A small image classifier, trained from scratch: activation swiglu, moe top_k.
Rows from block 5 of a small image classifier, named by matrix and row number. Rows with one number within an expert belong to one neuron, the router's apart. Each number is 50 + 15 x the weight over its row's rms, rounded and kept within 0 to 99. All counts start at 0.
Before each expert's rows are labels from the 100 images, of 14848, where the router gives the expert most weight on average: "colour at peak" is the nearest of a few named colours to the mean colour under the peak. Only what is clearly more common there than usual is listed. The data: rendered made-up planets.
# router: router (model.blocks.5.mlp.router.weight, 16x192, trained with AdamW), inputs 0-63
# gate: expert gate (model.blocks.5.mlp.gate, 16x96x192), inputs 0-63
# up: expert up (model.blocks.5.mlp.up, 16x96x192), inputs 0-63
# down: expert down (model.blocks.5.mlp.down, 16x192x96, transposed), outputs 0-63

# expert 5
colour at peak: brown
router.5:12 76 44 30 45 76 41 52 31 39 64 33 59 48 66 54 58 52 53 60 40 28 39 17 35 62 61 57 35 38 64 30 44 50 55 26 61 41 54 72 32 13 54 66 74 38 53 42 25 54 60 76 37 62 34 63 49 49 78 85 37 35 70 51
gate.0:69 34 35 18 49 26 40 56 60 42 80 46 73 50 70 94 35 40 74 65 46 44 53 52 34 54 48 17 53 92 58 66 44 29 43 51 45 77 60 52 56 53 53 57 56 65 67 14 53 58 68 55 38 49 47 51 42 46 42 57 41 60 19 73
up.0:42 57 65 92 56 75 76 55 46 51 26 61 51 41 27 19 62 50 29 28 55 37 55 49 59 51 34 88 41 28 44 50 62 58 47 56 48 36 45 42 61 32 41 44 29 51 37 74 58 62 25 52 57 56 57 61 61 61 46 56 56 41 73 37
down.0:59 64 44 35 69 47 39 50 76 59 73 33 82 72 82 33 54 49 48 41 65 29 40 28 46 62 51 76 67 48 56 28 39 74 42 45 46 45 79 64 21 42 65 60 68 34 27 42 36 42 36 28 64 79 58 56 45 25 29 80 49 69 61 76
gate.1:33 50 43 57 66 49 74 58 62 55 70 22 38 90 65 56 61 51 77 47 23 64 51 53 44 49 71 33 53 35 85 58 68 64 60 26 39 64 63 58 46 61 62 56 40 67 44 41 33 61 48 55 51 66 87 56 48 32 30 66 43 63 37 53
up.1:33 57 48 58 60 53 72 58 63 59 62 26 40 88 48 65 70 52 73 34 43 64 61 42 49 50 67 34 51 20 78 55 64 51 55 31 38 61 55 50 51 53 55 47 47 67 35 30 29 60 47 52 60 48 78 62 43 38 27 61 27 53 48 61
down.1:66 57 41 67 39 60 53 43 20 54 60 53 54 58 29 11 54 64 30 54 62 43 55 82 55 33 62 33 62 60 46 46 52 55 40 52 66 75 63 52 47 44 51 43 38 26 42 64 81 54 44 48 64 16 42 98 38 37 58 66 65 32 67 73
gate.2:62 47 53 49 52 41 58 42 62 48 81 40 37 78 57 23 31 65 38 48 56 61 50 49 45 42 61 51 48 65 56 65 14 47 40 82 49 61 71 42 66 65 61 39 65 31 46 45 50 40 57 58 53 43 48 42 61 45 41 40 58 54 53 39
up.2:47 50 49 43 44 45 46 49 59 41 96 31 33 78 68 11 21 80 44 42 50 77 59 57 40 42 63 50 33 60 54 70 19 53 22 70 62 58 67 40 66 71 64 51 71 52 56 35 55 56 57 55 54 45 52 53 60 41 53 38 61 64 55 49
down.2:62 26 54 55 51 47 69 38 86 43 55 48 59 48 47 46 46 13 65 58 63 33 64 80 45 53 37 45 51 61 36 50 33 48 70 51 29 41 52 61 60 50 34 28 40 48 38 51 52 53 60 25 98 40 57 29 72 45 40 71 57 64 18 50
gate.3:53 56 34 68 64 50 46 38 52 50 75 41 43 70 58 64 64 47 66 37 58 60 67 41 68 38 50 29 46 09 58 51 67 50 86 19 18 46 79 53 46 52 51 76 32 48 68 70 47 48 53 44 49 54 53 49 30 51 60 68 45 49 15 46
up.3:54 52 37 62 62 41 48 41 50 54 73 32 45 76 55 63 50 53 61 38 61 65 72 45 65 43 58 26 44 07 63 63 74 54 76 28 20 58 81 52 44 52 55 81 44 51 69 73 50 47 52 51 46 50 62 49 33 50 62 67 44 46 15 47
down.3:95 53 40 44 48 59 34 44 72 58 58 55 45 04 33 45 37 57 50 40 70 53 53 65 74 61 47 67 58 54 46 67 39 35 65 65 50 45 66 61 33 76 45 17 43 42 34 29 44 76 39 64 50 46 28 44 47 51 48 55 36 75 43 61
gate.4:58 41 26 18 41 75 50 61 52 18 61 48 45 48 68 46 40 42 08 63 86 53 30 51 53 35 56 67 41 43 67 54 42 32 49 35 58 67 40 48 66 53 84 51 18 39 46 49 69 28 49 46 65 76 53 59 44 26 45 58 74 46 18 46
up.4:84 78 39 07 38 47 62 66 48 61 34 39 46 39 66 35 40 36 64 67 57 61 60 63 33 28 72 51 47 42 56 47 48 51 18 33 37 55 47 38 67 32 62 72 53 35 27 55 74 48 69 71 61 60 37 42 50 33 51 48 28 67 32 65
down.4:58 43 44 39 39 71 47 50 68 53 55 80 57 72 57 30 45 48 46 64 43 42 39 66 49 45 43 50 40 52 58 51 37 73 47 52 45 57 81 57 75 54 69 69 65 50 79 79 25 52 63 53 80 70 50 28 55 27 47 77 35 32 29 42
gate.5:65 73 60 57 68 45 45 94 48 46 65 47 38 70 68 71 41 54 25 58 55 65 26 30 31 38 58 30 44 47 40 67 37 22 53 48 52 45 51 47 95 73 41 52 41 72 39 58 36 52 62 44 30 29 48 53 43 65 58 51 40 78 49 33
up.5:33 26 73 47 54 45 61 20 58 59 21 73 69 34 45 47 72 39 68 41 40 53 47 72 62 47 64 70 52 36 44 26 58 58 45 60 41 60 35 03 42 55 61 54 42 27 49 34 45 46 43 39 64 82 61 44 56 46 59 55 49 21 71 72
down.5:62 71 51 54 60 36 35 60 72 59 49 47 73 41 71 45 48 30 63 43 57 47 56 44 47 34 49 44 76 57 23 53 31 53 17 48 62 45 62 67 42 51 46 37 56 52 69 45 61 57 30 61 66 58 66 62 49 80 53 68 51 58 64 71
gate.6:72 54 42 45 40 50 38 64 62 77 38 78 62 61 21 56 41 35 37 50 71 45 51 65 39 47 27 27 44 63 36 73 55 35 52 44 27 48 62 61 29 48 39 32 57 53 46 53 75 48 38 69 57 56 27 60 32 57 63 42 50 31 38 48
up.6:78 54 47 55 43 45 36 64 70 78 51 84 50 68 15 46 41 32 42 41 72 60 65 61 36 50 35 25 46 58 25 75 42 43 42 44 29 57 61 57 16 44 42 30 59 47 40 63 77 43 37 60 48 62 32 59 45 51 57 47 51 27 47 42
down.6:62 79 22 51 59 50 56 37 24 49 48 53 70 44 56 70 27 53 21 40 31 70 52 57 77 57 37 28 35 45 62 45 48 59 40 55 44 53 47 51 46 42 45 50 36 65 29 50 65 34 47 66 40 49 50 32 42 57 58 55 60 42 59 35
gate.7:62 64 32 75 60 60 91 41 63 30 10 62 46 48 19 61 62 71 57 71 51 29 62 56 44 44 71 47 70 74 43 62 38 79 51 37 44 64 51 45 47 67 41 41 54 57 43 52 67 27 66 46 55 51 45 40 23 61 29 48 44 50 35 24
up.7:19 52 44 50 56 36 58 70 60 53 50 50 51 64 27 73 46 53 49 53 41 57 46 29 64 18 45 59 51 31 46 59 48 68 50 57 30 35 71 48 57 53 31 40 84 58 45 52 36 34 77 68 58 34 27 50 59 76 50 55 50 89 38 23
down.7:57 50 63 57 59 50 27 39 59 42 26 49 74 72 41 30 55 58 60 48 56 60 47 65 41 68 61 45 33 89 63 57 48 30 58 36 59 55 34 63 86 46 48 64 66 47 50 46 64 51 53 64 26 44 93 64 50 35 36 54 68 22 62 77

# expert 12
colour at peak: brown
router.12:26 60 54 31 49 77 29 40 27 37 47 27 90 64 71 48 44 54 58 46 51 17 35 08 44 62 51 65 43 43 54 24 49 46 45 53 59 41 61 67 40 21 36 62 56 41 48 37 22 60 51 77 17 53 35 53 30 59 85 66 43 31 74 46
gate.0:69 36 46 48 51 42 46 79 48 53 42 34 35 39 63 54 46 56 45 81 63 28 60 54 45 78 31 57 55 60 42 72 63 45 65 44 25 33 36 30 03 29 41 37 44 36 28 49 54 40 29 38 60 50 24 42 47 57 45 24 52 48 92 44
up.0:70 43 61 49 67 60 40 67 54 54 41 34 44 43 75 63 47 64 56 91 60 28 72 45 40 68 36 61 63 68 48 83 53 49 77 36 32 33 43 23 09 34 38 39 49 43 37 47 59 45 27 39 59 57 28 31 54 39 44 35 44 47 80 48
down.0:57 50 50 56 58 37 60 48 63 40 59 51 37 30 27 62 68 68 43 20 54 55 59 43 64 45 46 53 49 57 39 34 44 61 43 51 53 60 49 32 19 48 41 13 50 77 44 47 68 12 30 49 46 30 64 35 39 51 56 36 51 51 90 69
gate.1:64 46 63 74 43 50 79 37 21 56 38 53 43 42 35 69 51 39 43 40 56 49 71 72 68 34 56 42 66 63 25 50 57 74 64 28 52 31 49 64 50 37 25 35 45 53 48 99 53 54 51 52 74 33 48 39 49 54 15 27 66 44 38 32
up.1:41 46 45 60 41 44 47 50 68 48 63 44 63 59 81 49 58 84 59 48 66 54 60 24 23 57 68 54 41 44 42 30 12 57 19 71 63 46 43 16 36 48 35 63 78 31 28 27 40 35 47 29 43 86 85 38 57 41 37 78 50 67 68 74
down.1:54 27 55 45 75 55 49 50 59 45 46 43 44 42 31 82 83 53 65 34 54 42 61 80 66 36 52 31 49 34 24 40 97 71 89 32 60 69 37 42 46 56 55 70 28 41 54 52 47 30 54 40 76 31 76 66 46 53 51 27 33 27 57 50
gate.2:58 62 31 35 23 55 49 60 56 48 75 37 55 45 50 60 71 30 52 49 54 31 46 49 60 46 41 50 36 51 67 61 50 49 66 41 36 61 50 70 76 26 74 65 70 61 48 72 31 47 73 25 72 44 56 13 40 52 36 41 44 57 38 63
up.2:31 55 52 61 59 33 31 74 58 38 53 42 63 52 61 50 75 55 46 58 69 43 14 39 37 40 43 58 61 42 55 61 45 32 56 42 70 17 42 00 66 47 33 26 74 61 32 66 75 44 66 69 62 52 58 56 63 59 45 34 25 58 20 72
down.2:53 53 80 64 64 26 35 35 43 63 23 40 14 51 63 60 27 44 55 68 51 40 38 64 44 59 47 72 75 62 43 48 31 37 53 64 32 79 60 40 40 56 35 60 45 58 47 47 90 55 52 22 42 75 50 63 58 43 41 58 23 09 61 45
gate.3:38 59 32 75 33 79 32 34 57 26 16 35 42 33 39 75 65 40 56 36 59 54 74 50 78 62 67 39 70 75 45 30 63 59 67 36 56 29 23 74 53 57 30 65 40 21 37 69 66 64 56 34 68 57 34 26 36 47 47 51 65 58 37 43
up.3:63 40 74 33 11 73 52 83 67 48 51 62 33 51 30 61 48 30 36 55 34 35 74 27 78 78 40 42 44 49 32 53 31 77 53 44 43 41 54 55 60 39 32 51 68 55 39 70 38 64 52 45 41 51 44 35 22 57 52 67 52 45 78 50
down.3:34 64 82 16 60 29 39 47 52 55 61 48 52 56 50 30 56 42 37 56 62 61 34 33 47 37 61 71 10 38 27 40 61 35 57 59 57 08 33 53 46 39 39 45 70 32 53 52 24 49 64 54 66 53 56 50 58 67 72 40 57 55 48 42
gate.4:49 54 58 41 50 31 41 42 34 36 44 33 26 28 54 81 54 38 66 49 55 27 47 54 78 84 64 85 58 39 56 72 48 71 87 43 54 67 42 43 49 58 45 37 38 56 22 64 59 49 10 59 62 25 46 65 58 25 52 58 49 49 41 63
up.4:47 33 58 41 68 52 52 32 42 47 08 27 69 77 56 45 61 28 62 33 68 64 45 47 39 73 56 52 39 55 60 31 59 52 82 75 48 46 46 64 49 35 34 39 32 27 65 63 74 42 50 41 64 18 23 68 62 54 48 61 23 31 45 51
down.4:53 49 69 55 46 51 42 62 35 56 74 57 29 38 49 37 61 49 39 46 59 39 44 43 48 53 46 50 56 51 62 37 25 55 47 47 59 61 61 47 33 49 89 47 58 32 64 43 41 34 57 49 38 64 49 52 30 54 49 53 62 28 54 50
gate.5:88 49 49 23 41 27 60 65 58 41 55 51 51 36 45 38 62 45 48 64 46 55 81 38 50 50 38 47 29 69 64 58 65 67 47 29 58 68 37 24 44 58 58 49 29 61 74 55 70 37 59 21 79 56 67 86 22 41 57 36 48 51 20 64
up.5:29 42 39 91 43 89 32 31 37 66 63 34 75 50 45 52 46 51 64 37 45 51 38 51 46 56 48 64 54 18 33 66 65 40 33 60 40 38 49 57 62 48 26 51 71 34 53 71 50 48 52 47 75 50 29 17 35 31 21 65 22 43 30 38
down.5:22 39 64 59 38 56 50 48 28 54 42 49 33 55 55 34 23 51 39 52 61 84 52 58 43 63 33 41 62 61 51 55 43 48 38 93 72 71 76 49 49 71 48 37 67 31 66 52 67 54 53 45 69 56 48 52 59 34 61 60 62 75 58 43
gate.6:21 43 49 68 36 32 62 46 38 54 38 66 43 34 82 58 61 48 44 53 70 33 50 66 57 61 76 49 46 69 53 42 39 47 46 27 43 28 65 77 37 48 81 32 46 49 28 56 29 31 51 61 69 67 69 46 59 55 23 64 78 58 65 55
up.6:32 61 57 57 45 25 47 36 45 47 35 44 46 26 84 61 54 52 53 51 55 46 48 58 54 49 79 50 47 69 73 39 14 51 50 45 44 49 70 69 47 57 75 35 44 57 38 49 27 35 35 68 70 64 71 39 54 73 20 50 73 50 77 67
down.6:63 55 56 34 39 51 31 72 59 70 52 56 57 62 55 58 57 32 41 57 49 53 57 47 48 36 27 53 21 46 46 41 76 43 64 36 59 40 49 51 54 35 41 80 47 70 38 68 48 55 50 51 34 28 31 59 50 34 83 26 37 40 64 72
gate.7:44 52 47 37 55 58 60 63 49 41 57 65 32 91 53 43 76 45 71 57 72 44 50 59 47 30 65 33 70 57 47 45 58 41 65 67 31 52 62 74 56 39 44 48 54 51 34 55 25 56 63 68 68 44 36 43 37 57 18 32 46 56 31 53
up.7:51 56 46 53 38 50 43 52 50 55 36 32 64 15 47 60 17 39 16 51 33 50 58 36 70 62 28 67 18 50 59 42 33 50 48 26 67 47 37 38 44 54 59 51 51 52 62 52 68 62 35 34 37 47 55 50 58 50 70 69 73 58 61 47
down.7:62 47 37 54 81 51 21 77 66 70 63 25 57 33 54 45 47 54 86 37 24 33 31 63 40 40 52 39 60 40 47 70 50 50 35 82 42 44 64 34 59 53 25 86 68 42 80 65 49 45 42 37 46 70 37 41 25 50 73 30 53 30 58 51

# expert 8
colour at peak: grey
router.8:20 62 52 34 29 66 31 55 33 32 44 36 82 56 82 46 30 60 52 59 44 29 36 34 39 48 63 67 53 32 63 31 40 52 42 49 48 50 59 62 31 21 29 58 65 42 44 38 28 57 54 69 22 39 37 52 49 49 83 64 53 38 64 39
gate.0:40 61 66 59 24 81 56 39 54 57 67 54 90 37 46 50 62 64 35 52 65 32 69 51 38 61 54 42 47 58 63 54 44 69 80 63 42 36 73 61 61 44 72 24 17 39 44 54 33 57 15 73 53 42 30 21 42 40 19 68 39 63 45 61
up.0:36 44 70 58 29 61 59 20 52 26 63 73 61 35 42 78 46 72 50 47 38 22 51 54 48 32 42 62 50 71 76 53 47 75 62 79 36 37 22 67 52 82 59 49 54 33 49 68 47 67 18 53 36 34 52 26 42 78 51 80 42 46 39 70
down.0:48 57 39 26 59 43 59 07 48 59 50 46 24 61 67 66 78 32 47 49 70 52 68 65 35 20 34 59 54 53 62 21 63 45 58 41 36 38 70 56 56 47 55 73 40 63 26 66 35 52 63 42 75 54 37 44 61 71 54 21 53 43 43 49
gate.1:70 98 41 24 63 71 40 52 57 99 35 10 49 44 26 67 53 42 53 44 51 46 48 45 53 55 37 44 43 76 57 53 65 55 73 37 35 33 50 45 50 71 67 17 44 44 67 61 69 40 56 64 68 31 71 54 52 53 82 42 36 52 55 54
up.1:41 89 49 43 51 63 51 60 49 99 46 26 60 72 39 41 46 52 50 52 30 60 72 49 54 59 50 53 43 55 63 40 69 42 47 29 56 59 39 42 38 56 85 16 47 58 57 65 62 50 59 65 66 35 68 65 55 69 67 33 46 72 51 54
down.1:49 37 53 62 41 60 57 35 61 61 25 69 73 58 63 72 67 53 36 49 42 44 83 42 46 47 21 43 68 24 20 63 39 46 39 42 82 53 42 37 45 57 37 67 68 41 49 64 43 39 51 48 56 17 66 57 78 73 46 31 59 29 55 32
gate.2:41 61 44 40 39 58 56 55 52 62 36 46 43 45 37 83 61 65 47 91 52 61 50 62 51 56 62 31 84 48 39 87 54 55 52 37 34 50 41 53 48 41 41 21 47 39 51 54 27 60 41 45 46 70 37 61 40 73 45 21 32 67 60 46
up.2:57 61 49 34 33 63 68 47 38 39 60 64 45 55 53 19 46 50 37 33 36 53 88 69 56 78 60 63 09 71 48 41 59 41 45 43 49 70 25 50 58 47 35 84 38 44 45 54 64 57 91 48 47 35 53 51 63 46 63 72 66 44 34 55
down.2:39 67 53 58 46 42 42 37 61 56 49 38 53 68 40 41 44 47 74 35 33 30 64 51 31 30 60 53 62 74 58 54 52 51 45 50 39 55 64 63 45 56 34 26 28 33 56 32 71 53 66 53 42 58 49 65 82 36 39 67 61 45 57 50
gate.3:49 40 75 59 71 75 50 48 49 77 53 42 41 40 48 57 52 99 29 59 45 37 62 73 60 50 70 64 76 51 40 65 38 72 58 56 55 42 51 27 46 50 46 63 33 47 55 44 51 38 34 42 77 31 48 54 28 34 39 36 51 56 70 34
up.3:42 63 75 76 51 86 53 53 53 66 53 35 36 22 62 38 54 97 13 58 61 51 60 77 56 42 42 65 65 24 36 47 47 63 40 62 65 57 29 44 47 70 57 52 54 39 60 55 40 64 22 57 67 59 49 64 29 37 34 41 48 42 78 46
down.3:30 29 42 41 53 39 30 68 73 31 84 44 57 57 61 57 59 51 49 42 49 45 50 54 54 45 59 71 45 22 68 43 78 44 27 64 57 42 65 46 27 51 75 40 54 30 54 56 46 44 55 60 63 48 73 45 56 55 51 37 55 66 28 68
gate.4:62 55 56 43 56 43 60 53 68 66 47 99 38 42 07 37 58 42 48 28 57 56 68 55 55 49 42 36 68 63 39 70 67 41 65 50 22 66 57 74 23 63 68 37 55 68 40 27 62 47 43 63 35 41 38 69 62 61 26 35 52 39 42 46
up.4:45 76 58 65 47 61 34 48 33 32 40 10 80 52 75 42 55 64 43 73 52 51 28 37 45 51 55 81 39 26 52 34 31 50 39 51 69 28 48 28 74 40 45 55 54 44 58 61 40 66 62 27 55 65 64 45 38 50 58 52 43 61 46 63
down.4:45 63 53 48 38 46 64 58 47 45 53 24 33 55 33 36 49 22 84 42 11 40 54 37 35 36 36 37 46 49 60 53 47 40 35 55 45 56 75 56 54 75 10 47 41 56 54 41 62 82 43 70 34 35 70 49 56 59 46 48 51 47 54 54
gate.5:64 37 51 66 39 43 58 46 47 41 46 58 37 30 71 16 64 48 57 50 67 60 57 48 60 57 27 59 49 37 61 58 57 60 66 62 54 44 52 39 64 86 42 46 27 79 42 50 41 49 29 24 53 49 41 34 46 74 05 71 33 63 75 37
up.5:06 44 31 37 44 68 60 52 42 78 53 23 54 38 54 44 46 41 50 69 51 47 28 36 25 50 19 84 46 57 78 49 67 56 30 55 33 52 59 40 46 45 38 62 30 69 29 51 48 37 49 61 44 49 63 54 41 65 46 40 42 60 35 52
down.5:33 58 27 28 37 30 42 34 59 38 14 82 47 52 62 60 60 43 46 35 48 40 37 49 54 77 26 69 45 23 32 42 57 59 64 59 34 38 39 46 56 61 42 39 48 33 11 25 60 44 33 56 18 56 38 50 54 55 46 71 63 66 29 57
gate.6:42 43 47 49 60 46 61 40 54 61 29 43 45 15 51 37 56 45 48 55 12 69 58 66 55 49 32 49 49 48 58 45 55 69 45 73 59 54 23 41 59 93 31 56 73 37 66 52 61 35 49 40 58 48 46 57 28 64 41 50 77 38 39 20
up.6:75 69 31 57 60 48 52 48 28 56 44 62 21 37 51 58 21 45 58 55 50 75 25 74 45 42 56 30 71 50 38 75 48 52 44 42 59 53 31 35 67 75 43 34 43 60 57 32 31 54 39 48 47 34 37 37 47 50 72 61 44 64 54 58
down.6:31 19 24 42 27 46 57 41 53 55 41 61 32 43 78 44 75 51 61 58 71 72 20 59 44 51 58 18 36 26 47 53 60 47 50 49 39 56 48 62 37 41 64 55 71 46 46 42 44 32 47 69 52 59 47 70 25 64 28 56 64 31 30 59
gate.7:69 60 57 71 37 58 63 51 48 56 58 79 47 36 18 64 65 54 65 74 49 77 70 51 37 45 31 77 79 44 44 64 64 33 57 75 41 48 23 55 58 66 46 28 41 57 54 59 51 61 34 45 46 34 52 37 48 60 39 77 31 55 33 35
up.7:33 33 42 54 68 34 53 42 47 77 52 35 55 60 96 51 43 61 55 40 48 46 43 58 52 47 76 56 20 56 36 61 44 63 30 23 68 72 69 32 60 26 60 68 75 40 51 41 55 55 72 56 66 42 58 74 35 30 53 35 53 38 50 63
down.7:52 79 44 49 56 53 45 82 50 49 22 20 32 50 25 53 28 48 71 64 55 63 71 68 43 36 56 41 45 50 31 67 86 29 20 42 38 63 59 57 20 54 59 65 58 34 62 43 55 66 50 61 42 75 61 39 43 27 61 24 61 40 55 64

# expert 15
colour at peak: brown
router.15:26 64 47 47 41 83 23 46 45 41 49 35 68 52 68 48 52 59 55 51 28 15 29 27 42 60 55 55 40 40 73 15 43 50 32 34 57 54 58 61 32 17 38 59 80 35 49 49 31 47 61 65 35 55 38 59 44 61 88 71 42 33 69 39
gate.0:43 71 56 71 51 46 91 24 43 67 44 48 66 31 22 83 43 69 78 49 49 54 70 61 68 56 43 65 69 47 59 54 46 36 67 61 44 50 35 43 34 48 51 82 28 66 38 48 48 68 55 47 44 72 24 44 73 42 28 53 41 41 52 62
up.0:40 44 35 70 73 60 71 44 49 64 72 50 44 41 40 74 34 75 68 60 45 80 41 52 67 31 38 60 64 41 54 53 43 66 34 76 75 72 14 38 19 49 53 63 44 47 75 54 50 40 62 45 70 90 40 73 40 39 33 30 63 37 35 43
down.0:51 52 71 55 11 27 49 76 55 45 52 31 10 49 37 30 40 37 40 42 39 31 83 46 55 30 33 55 59 40 61 60 47 18 25 62 72 47 41 51 72 52 61 78 37 48 66 44 68 86 34 28 41 33 39 58 49 63 75 33 49 60 71 38
gate.1:77 41 63 56 55 40 54 67 51 76 34 29 52 39 24 33 56 43 62 38 21 71 62 79 71 62 36 42 53 42 55 65 54 45 61 45 36 66 42 28 62 58 45 49 05 71 62 54 63 58 40 26 64 39 59 60 63 37 58 55 59 31 58 42
up.1:26 54 34 45 45 54 43 39 43 25 59 66 53 75 77 58 49 50 38 59 82 39 39 35 37 39 59 55 49 49 44 36 48 52 44 54 57 34 63 62 60 44 54 50 89 41 37 45 34 44 53 64 30 59 54 39 46 62 42 48 55 67 33 58
down.1:19 67 53 40 27 58 29 42 49 33 42 47 52 74 59 36 52 49 44 58 45 43 47 36 46 13 83 41 52 82 65 42 41 39 59 68 58 49 48 70 47 63 72 51 71 23 57 29 42 45 49 57 44 46 34 33 36 42 51 37 53 58 49 51
gate.2:57 40 32 57 44 32 65 82 55 54 58 57 67 53 48 77 55 11 45 62 66 51 50 59 59 54 61 40 65 43 53 43 56 31 79 42 86 44 53 63 34 59 63 16 48 54 69 40 67 45 35 48 31 25 19 50 36 23 55 62 42 59 25 53
up.2:76 73 66 62 59 47 42 42 43 66 50 35 39 61 62 27 46 66 64 48 39 53 55 59 53 60 18 37 41 73 32 64 17 63 32 43 16 63 34 44 79 41 48 73 53 57 49 70 51 53 65 42 64 65 68 48 52 66 56 39 87 38 75 43
down.2:50 56 53 61 34 34 54 58 52 53 47 69 66 79 39 38 27 17 46 47 60 44 57 55 52 45 58 73 65 41 37 40 51 54 52 75 59 45 77 68 75 39 57 28 59 44 65 57 35 33 50 43 61 33 41 60 25 28 59 52 53 31 44 40
gate.3:45 70 63 58 42 78 57 36 50 64 45 59 34 23 32 69 83 72 50 12 67 50 46 36 57 51 53 60 77 45 47 28 58 48 57 69 49 67 34 50 38 62 59 53 47 66 43 50 75 49 43 42 67 39 30 68 29 43 74 34 71 26 61 35
up.3:76 16 29 51 58 25 62 49 58 45 54 28 70 70 70 37 23 24 47 86 41 57 56 65 36 55 61 31 38 70 52 50 33 56 34 40 48 47 84 60 54 34 45 46 62 26 48 34 41 59 54 53 34 51 65 29 83 41 46 68 33 64 32 61
down.3:63 46 38 64 20 55 67 60 63 45 40 68 45 70 28 21 35 66 74 39 39 39 44 62 63 69 50 41 53 57 73 51 75 32 48 50 36 75 53 66 60 39 64 81 64 30 28 29 69 54 60 66 24 31 65 50 64 46 45 52 44 50 32 52
gate.4:57 23 28 58 65 49 31 47 66 57 52 24 68 45 54 62 63 31 73 60 67 38 52 64 52 62 53 48 46 48 37 51 54 59 41 25 53 46 49 50 34 39 31 71 39 54 35 73 55 33 34 18 32 05 54 52 47 40 69 45 33 50 14 49
up.4:57 74 53 83 65 21 71 60 46 44 49 70 26 66 42 38 62 51 48 27 47 71 49 58 71 32 29 49 52 64 49 54 54 29 40 67 58 81 55 29 61 53 83 42 64 35 74 35 59 31 42 53 59 42 47 48 46 35 40 54 59 51 46 52
down.4:62 51 51 33 39 76 33 43 54 34 69 62 45 58 36 30 64 23 55 56 40 12 34 41 32 50 68 51 64 54 51 52 68 45 79 43 40 55 41 78 39 55 56 35 66 28 21 19 32 39 41 67 40 44 60 52 69 65 30 41 67 59 46 67
gate.5:64 35 42 31 46 68 38 40 54 54 54 39 49 52 30 41 44 53 17 52 81 48 55 64 75 63 59 45 40 06 47 17 44 45 45 27 65 49 69 55 28 37 38 41 70 54 36 54 58 44 60 55 73 51 63 65 40 18 41 34 37 43 09 69
up.5:55 75 45 38 61 36 62 35 40 44 30 63 81 30 61 67 44 63 43 39 45 35 41 61 45 37 37 34 65 61 71 82 24 45 63 69 48 39 39 39 57 52 41 60 22 43 71 12 50 58 72 28 45 62 69 69 50 62 58 46 46 46 63 42
down.5:38 44 31 60 40 54 76 43 32 35 64 38 67 33 40 68 51 53 64 59 43 22 43 62 51 40 27 38 36 37 41 46 64 44 47 44 64 49 23 55 64 52 42 75 26 75 56 75 38 44 40 54 73 59 60 64 61 78 73 30 45 34 23 52
gate.6:76 57 62 82 79 61 63 75 72 70 63 56 42 45 36 37 56 58 52 50 55 60 67 41 73 41 63 44 33 43 43 23 42 46 44 38 39 48 46 18 83 64 42 21 42 72 62 34 43 80 38 40 37 49 74 46 32 75 39 49 48 77 53 45
up.6:42 62 19 58 43 36 34 13 47 42 64 45 54 24 79 44 24 57 48 54 40 52 39 55 41 43 38 70 76 85 49 71 24 66 67 81 55 63 50 57 55 56 43 58 70 52 63 43 50 39 54 56 36 81 62 48 49 43 29 46 55 42 65 56
down.6:60 59 47 81 51 27 67 35 48 48 71 63 76 47 33 51 47 43 49 81 49 61 66 57 45 37 66 36 41 81 34 33 41 48 29 37 63 46 54 64 45 44 68 37 59 62 61 45 42 52 66 40 40 19 52 38 59 28 36 50 54 65 59 45
gate.7:65 37 37 67 37 27 44 53 34 55 38 72 58 31 41 48 48 27 52 29 22 72 58 48 49 61 39 36 24 59 49 42 43 63 67 69 55 60 50 49 38 71 65 31 48 67 47 48 48 25 63 53 38 85 63 39 69 60 37 41 70 61 38 24
up.7:70 51 47 58 32 32 38 48 43 56 30 70 26 51 35 56 55 36 42 46 19 66 71 59 45 50 38 26 40 60 60 40 36 58 78 72 59 66 45 39 61 78 62 38 29 51 59 41 57 17 44 57 34 72 49 36 50 50 52 51 51 64 51 27
down.7:47 40 49 51 37 56 51 33 68 61 38 62 48 72 58 50 68 40 37 55 39 61 57 38 50 31 44 52 53 55 78 62 33 32 58 60 39 71 58 59 57 55 82 36 52 28 52 56 54 62 81 72 53 99 55 23 43 54 46 41 38 62 36 26